A small multi-label audio tagger, trained from scratch.
Model: log mel input, arch inception, norm batchnorm.
Data: trained on synthesised sound scenes: up to three everyday sounds over a background, 26041 training examples, 9.6 epochs.
Rows from block 6, named by matrix and row number. Each number is 128 + 32 x the weight over its row's rms, rounded and kept within 0 to 255. All counts start at 0. After the name is the row's rms in percent of the matrix's.
# b30: branch 2 3x3 conv (model.blocks.6.b3.0.weight, 120x80x3x3), inputs 45-49, a 3x3 kernel for each
b30.38 103 [119 166 116 102 144  76 115 140 120 157 132 108 163 171  96 121 128  51 170 197 129 145 147  84 157 111  53 106 114  99 173 109 156  83  92  94  84 126 159 161 160  85  76 120 161]
b30.39 106 [ 93  73 122 146 100  95 155 161 135 154 106  91 133 130 117 148 111 146 140 155  99 124 113 119 158 138  78 174 159 154 140 144 143 134  83 115 135 119 119 155  91 126 137 132 158]
b30.40 099 [ 91 172 160 120 154 159 156 113 110 118 143 146 109  88  98 122 113 136 115 137 119 143 146  85  58 137 181  79 141 111  87 135 176 118  91  91 181 145 147 116 135 150 124  67 145]
b30.41 097 [100 109  65 124 158 145 117 117 136  81 148 175  89 148 161 141 112 120 131 162 131 169 135 177  74 115 150  78  90 130  81 176 148 108 127  95 137 155 121 124 118 124 137 175 120]
b30.42 106 [ 77 116 158 156 116 111 103 154 140 142  73  70 141 174 162 142 141 103  59  94  87 141 128 116 109 100 121 147 100  97  86 140 128  95 117  58 131 114 116 117  96 201 104 154 130]
b30.43 099 [181 151 150 135 118 152 140 156 143 179 140  90 165 139 143 119 111 131 138 131 132 127 138 135 164  81  95 142  66 130 161  79 186  64 103 153 171 161 123 150 138  84 121 171 128]
b30.44 101 [173 149 163 109 102 149 145  68 158  78  80 183  60 157 110 144 110 118  92 138 136  93 122  96  78 147 109  97 134 136  85 100 123 124 173 133  92 118 114 155 120 130 140 180 111]
b30.45 101 [151 146 105 140 108 112 107  87 154  87 135 137  90 146 171 116 144  68 142 189 135 155 175 135  97 121 114 129 106 142 192  96  95 144 119 116 122 123  81 123 128  51 128 146 124]
b30.46 101 [142 118 112 121 145 104 111 108 142 188 113 104 168 107 158  61 112 146 122 141 137 138 211 120 143 100  91  65 141 113 123 106 126  73 102 123 114 101 132 139 123 101  74 115 134]
b30.47 098 [130 143 157 181  90 139 127 182  48  96  72 123 111 119 143  87 131  68 110  62 139  86  88  66 156 161 133 106 135 102  98 201 150  78 125  83 127 146 145  99  90  90 116 137 147]
b30.48 098 [131 117  68 155 155  86 166  93 115 108 160  82 114 118 146 126  80 191 117  88 132 175  87  89 164 125  75  83 139 166 129 114 157 132  71 127 105 130 123 168 141  76 135 126  93]
b30.49 101 [163  72 143 129 112 141 164 109  79 141 193 134 127 163 142  79 131 187  83 104 121  78 199 153 220 153 127 138  87 123 118 190 161  82 129 129 129 140 130 152 123 103 155 108 167]
b30.50 103 [154 154 134 103 151 105 102 192 135 133 175 100 150 202 140 119 154 129  96 125 118 109 167  86 110 183 132 114 162 112 119 137 164 172 116 133 108  90 125 234  91 146 168 145 115]
b30.51 094 [113 112 120 147 159 144 126 164  69  74 175 123  55 114 149 139  86 147 158 118 134 114 125 155 143 116 176 176 127 165  72 128 134 113 105 124 166 130 100 196 114 101 169 104 171]
b30.52 105 [104 182  83 146  71 132  77 128 148  86  60 148 148 124 141 156 121 124 139 132 162 167  94  38 201 123 108  80 127  91 207 115 114 127 114 107 154  95 124 140  93 112 113 126 113]
b30.53 096 [ 95  82  88 113  78 119 183 184  84 135 106 143  78 102 126 136  95 202 108 121 154 108 151 100 132 136 137 121 140 155 106 145  73 101 138 181 126 115  95  81 101 122 123 106 132]
b30.54 103 [ 98 176 102 153 189  96  79  89 172 141 130 184  69 110 115 113 173 117 207 125 150 104  99  96 142 168 121 146  91 119 149  81 139 148  94 116 149 125 183  82 155 154 136 191 200]
b30.55 098 [151 131 139 145 104 134 158 119 147 141 108 137  96 127 185 114 150 101 139 158 140  79 147 151 141 188 141 136 114 168 195 174 148 101  61 133  71 126 146 116 130 105 128 159 135]
b30.56 097 [107 123  73 126  89 117 186 106 124 101 104 152 156  65 114 180  91 164  79 152 195  77 116 124 125 122 105 116 141 116 106 131 181 168 162 144 128 138 130 180 123 157 132 163 119]
b30.57 098 [110 100 116 174 168 161  78 150  90 157 149  95  75 118 142 126 184 136  97 144 100 104 183 140 193 204 156 156 182 149  39 147 148 127 124  95 126  77 150 161 138  83 171 156 137]
b30.58 099 [ 96 100 134 160 122 142 102 113 106 112 113 194  99  85 125  95  86 129 117  83 165  86 127 163  97 123 105 112 136 103 144  70 106 139 170 160 148  93 126 164 112 139  70 101  76]
b30.59 100 [193 109  98 117 124 167 157  92 108 105 136 126 119 174 124 101 139  63 169 118 152  96  97 146 111 106 106 134 158  80 133  87 114 139 140 121 120 152 192 147 101 145 135 174 152]
b30.60 104 [150  91  80 153 118  93 128 134 111 177  92 100 129 127 122 169 109 149 144  95 117 139  80 131 152 124 152  91  99  96 236 121 129 150 132 167 148 103  85 136  94  65 112 109 122]
b30.61 097 [135 122 170  77  99 118  99 106 108 121  82 171 105 180 173 129  87 124 128  97 142 124  52 113 163 123 144 203  81 154 115 173 110 176 116  93 136 134 174 118 125 175  84 171  91]
b30.62 101 [100  92  66 116 143 178 182 116 115 113 120  94 172 106 176 120 145 180 105 110 169 118 101 126  80 194 154  76 128 171 133  37 167  75  96 166 141 198 101 119 117 147 149 119 109]
b30.63 104 [103  97 178 120 142 105 138 159 179  81 111 153 148 172  89  90 131 104 161 168  94 129 158 110 128 108  85 132 117 127  95 152  96 125 129  46  86 146 117  84 142 104 100 120 133]
b30.64 101 [ 93 121 146 106 131  72 141 158 142 131 130 155 175  84 152 102  90 147 169 141 130 101  73 124 131 126 138 180  79 125  78 128 141 184 132  96 143  79 158  88 108 198 132 151 152]
b30.65 099 [ 42 121 174 113 110 107 120 144 125 101 124 105 116  91 112 105 135 121  87 145 105  90 164 120 122 170  96 113 101 125  95 120  89 101 145 102 152 158 132 174  77 130 107  57 112]
b30.66 094 [ 96 135 149 101 109 178  49 143  76 103 125 173 187 146 136 148  85 123 166 109 144 110 134 152 136 106 123 180 105 122  70  53 165 115 107 142 117 107  79 146 160 168  74 105 112]
b30.67 103 [ 68 131  96 111 102 107 133 115 160 121 127  97 123  78 107  95 173 176 130 182 107 102 148 164 169  79 138 111 132 123 112 136 103 100 148 132 181 136  94 135 118 103 164 189 149]
b30.68 104 [147 168 183 126 135 183  76 125 136 130 124 171  63 132 130 169 125  99  96 151 121 105 153  85 148  99 183 103 157  86  96 102 118 148 193 150  49 134 129 129 145 117 130  93 126]
b30.69 100 [ 84 135 140 132 153 171 128 158 119 128 169 122 195 176  65  97  86 128 142 153 187 131 137 124 104 149 142 137 174 113 107 101 103  71 141 125 138 120 122 136 123 138 174 150 168]
b30.70 098 [106  58 173 119  92  92 169 176 152 178 181  97  88 115 146 156 117 145  54 141 110 104 191 115 127 128  71  98 161  92  81 161 106  87  75  97  97 181 116 158 165 119 136 140 122]
b30.71 098 [195 120  89 106 145 150 143 145 156 101 121 158 113 157 107 130 137 111 130 167 129 119  97 130 158 120 133  70 168 135  70 134 108 110 168 125 128 106 124 185  90 106 129  86 135]
b30.72 101 [115 163  95 111 131 150 122 161 140  65  80 126  71 205 114 135 168 123  78 190 142 112 136 111  75  85 162 174 133  94 106 167 168  98 121  97 153  64 141  73 106 131 142 153 124]
b30.73 097 [160 144  97 147 147 155 103 109 119 109 176 129  71 222 109  89  91 147 108 172 112 147 192  94 143 134 142 155  88 118 101  87 124 108 108 144  73 133 138 114 122 146 135  72 115]
b30.74 100 [198 137 133  93 124 170  84 181 138 146  90 123 149 145 135 139 124 130 176 109  76 145 170 118 155 124 131 126  80 116 190  35 123 117  90 163 110 131  66 159 129  81 120 169 102]
b30.75 096 [172  68 169 126  98 133 115 108 120 125 136 164 121 203 142  80 186 126 105 115  84 171 202 121 111 125 101 133 189  81 114 144 148 136 109 110  91 107 139  91 125 160 133  84 131]
b30.76 109 [156 155 105 114 163 181  94  74 172 141 142 115 179 160  58 121  75 141 176 132  93 208 130  96 199 116  96 109 144 135 113 143  79 125 145 106 121 168 102 138 130  93 163  91 100]
b30.77 104 [ 47 138 156  71  87 173 144 148 162 149  95 153  92  93 148  83 132 133 110 147 147 107 141 148 101 117 140  75 160 155  92 143 122 199 165  62 158 160 134 119  90 154 130  96 158]
b30.78 104 [ 93 143 121 107 134 208  79  77  86 131 125  96 191 141  57 154 196 170  75 194 161 176 128  95 227 109 136 133 117 136 140 125  99 130 170 120 149 101  92 156 126 134  64 118 151]
b30.79 100 [135  71 123 183  93 145 109  73  97  92 130 165 104 167 137  91  73 178 111  82  99 173 131  67 158 142 106 132 113 140 125  87 104 148 104 127 102 102 106 124 159 147 158 136 140]
b30.80 100 [ 79 100  94 116 113 101  92 122 180 122  98 146  96  97 172 119 136 184 163  92 191  65 203 208 138 129 181  95  95 180 152  98 153 120 127 153  95 165 108 151  77 126 151 132  93]
b30.81 101 [148  56 125 133 138 194 182 160  90 112 171 138 109 118  83  99  86 165 132 103 187  91 110 127 122  79 111 114 170 121 120 176  88 104 159 152  77  94 186 108 145 140 118 118 138]
b30.82 100 [ 89 118 163 158  71 112 171 117 120  84 162 118 100  74 147 132  96 132  64 136 146  84  97  71 144 108 160 124 115 126 101 159 126 115 134 141 177 141 179 128  78 153 157  76  87]
b30.83 096 [102 106 108 218 173  73 154 107 140 162 126 116 142 113 109 116 105 158  96 152  89 153 121 112 127  95 144 163 150 142  81 119 206 155 153 116 146 130 120 129 139  91 143 161  87]
b30.84 103 [103 133 163 198 140 118 127  64 104 117  76 123 144 107 129 206  81 154 119 147 123 196 100 134  68 173  86  85 202 102 119 160 110  86 177 140 132 185 137 104 135 159 109 132  79]
b30.85 095 [152 147 146 129 128 147 138 110 115 132 124 109 156  99 118 111 133 102  77 155 113 120 142 167 144 179 185 152 121 108 149 144 168 133 204 128 160 151  81 139  78 101 149 155 124]
b30.86 106 [116 129 107 168 140 155  88 152  96  39 158 147 102 134 131 146  97 101  98 135 157 138 115  92  57 118 101  90 113 127 184 126  71 115  99 178 100 152  77 117 167 124 109 137  99]
b30.87 101 [132  95  79 144 137 115 128 189  97 157 124 134 103  96  99 156 105 146 118 138 109 133 150 140 148 125 142 119  55 199 118  80 137 152 104 112 186 150  78 165 178  98  97 162 146]
b30.88 097 [150 106 115 152 181  96 114 152 125 127 159 133 121 169 153 132  71  73 104 169 122 128 105 149 111  90 106 116 153 129  82 160  90 178 125 135 125 131 122 117 138 148 158 177 145]
b30.89 101 [ 91 137 178 133 116 165  65  95 164 130 130 122 115 155 152 138  78  98 118 160 179  92 139 143 106  89 136  95  74 168 109  97 105 142 171 105 130 104 162  48 111 114  98 134 102]
b30.90 095 [113 106 169 183 156 125 102 145 114 153 128 119 125 134 120  52 120 117 160 104  86 143 124  83 119 168 132 158 161 142 116  92 185  49  90 148 101 181 110 112 144  85  85 130 126]
b30.91 092 [ 98 153 105 153 192 152 135  92 149  65 159  89 174 173 104 122 132 122  96 135 132 121  63  71 125 142 184  85 101  87  54  77  97 138 165 146 153 108 166  92 225  78 167 119 115]
b30.92 100 [113  95 157 174 126 103 119 175  77  67 110 104 194 105  73 112 111 148 106  71 142 137 120 147 146 113 120 157 172 127 102 171 109  49 163 125  85 176 110  95 162 176 108 119 152]
b30.93 103 [145 134 136 155 103 105 131 142 129 117 164  91  99  97 171 147 148 146 150 130 114 135  83 146 136  97 129 168 164 156 114 123 124  94 112 160 117 135  84 148 112 133 108 183 114]
b30.94 103 [109 120 142 166 154 141 120 130 114 143 168  90  91 199 164  94 153 116 143 117 171 140 176 149  90 128 103 192  90 154 185 158 109  98 124  99  82 147 172  73 133 107  97 126 129]
b30.95 095 [124 169  90  84 104 158  97 112 115 112 127 121 137 125  96 121 139 110 112 151 119 132 158  92 148  41 165  91 136 151 107  94 106  88 139 159  93  77 118 149 114 119 114 200 117]
b30.96 097 [132 131 135 117 112  96 109 160 141 205 137 114 159  95 104 103 172 151 167 129 115 105 105 135 117 179  91 123  84 102  90 141 148  67 161  75 140 131 201 150 132 182 106 119 103]
b30.97 097 [124 139 158 119 146 105 151  89 175 112  91 148 136  87 130 144 148 114 141  96 177 111  98  83 158 138  98 165  91  73 101 128 168 133 103 123 118  92 157 103 107 177 147 148 115]
b30.98 101 [ 89 122 191 133 129  50 102  99  87  88 136 192 131 162 142 110 137  85 118 115 122  84  79 135 138  74 150 103 118  75 116 138 125 158 116  79  89 109  68 178 121 103 116 102 148]
b30.99 102 [139 148 125 147 170 150  80  70 141 102 139 178 172 120 107 137 126 102 167 165 136 105 117 147 102 155 114 126 112 115  55 122 161  88 164 137 150 146 137 137 126 154 118 156 118]
b30.100 108 [129 130 150  91 111 118  87 113 142 123 170 127 138 118 101 124 131 123 184 107 103 134  69 110 143 110 135 107  45 117 191 102 109 131 142 137 118 133 117 119 107  86 116 123 170]
b30.101 091 [138  67 113 151 163 131 175  83  83 144 133  53  59 171 137 166 141 159 129  90 133 180 134 166  76 101 157  92  79  79 113  82 116 123 135 137  98 130 155  73 143 127  63 176 192]
b30.102 099 [132  69 137  74  99 104 174 128 143 120 179 112  96  93  98 160 134 151 138 178 149  60  85 158 114 165  71  88 139  89 121 129 144 104 120 100 105 157 119 122 106 152  89 137 135]
b30.103 099 [141 174 125 130 101 103 182 146  88 145 151 134 130 125 149 126 101 119  92 111 116  97 211 150  96 115 109 144 144 125 114 113 125  88  84 161 110 110 118 111  58 117 132 161 133]
b30.104 099 [ 88 108 199 109  61 124  97 121 166 121  79 106 122  84 115  93  99 168  86 136 129 123 154 106 101  87 111 119  82 160 214  80 119 161 149 188 156 139 155 138  86 132 149 124 159]
b30.105 098 [124 107 112  91 165  88  96 170 127 118 116 114 164 170 145 182  97 105 177 104 101 111 108 122 117 113 126 118  80 136 147 101 115 113  68 127 101 100  78 124 180 142 125 124  74]
b30.106 096 [151 121 110 160 159 119 152 119  81  91 190  95 163 169  66 176 147  79  91 115 156 202 112 103 137 126  80 113 130  56 106 167 125 122  94 121 106 156 128 108 188 146 117 151 170]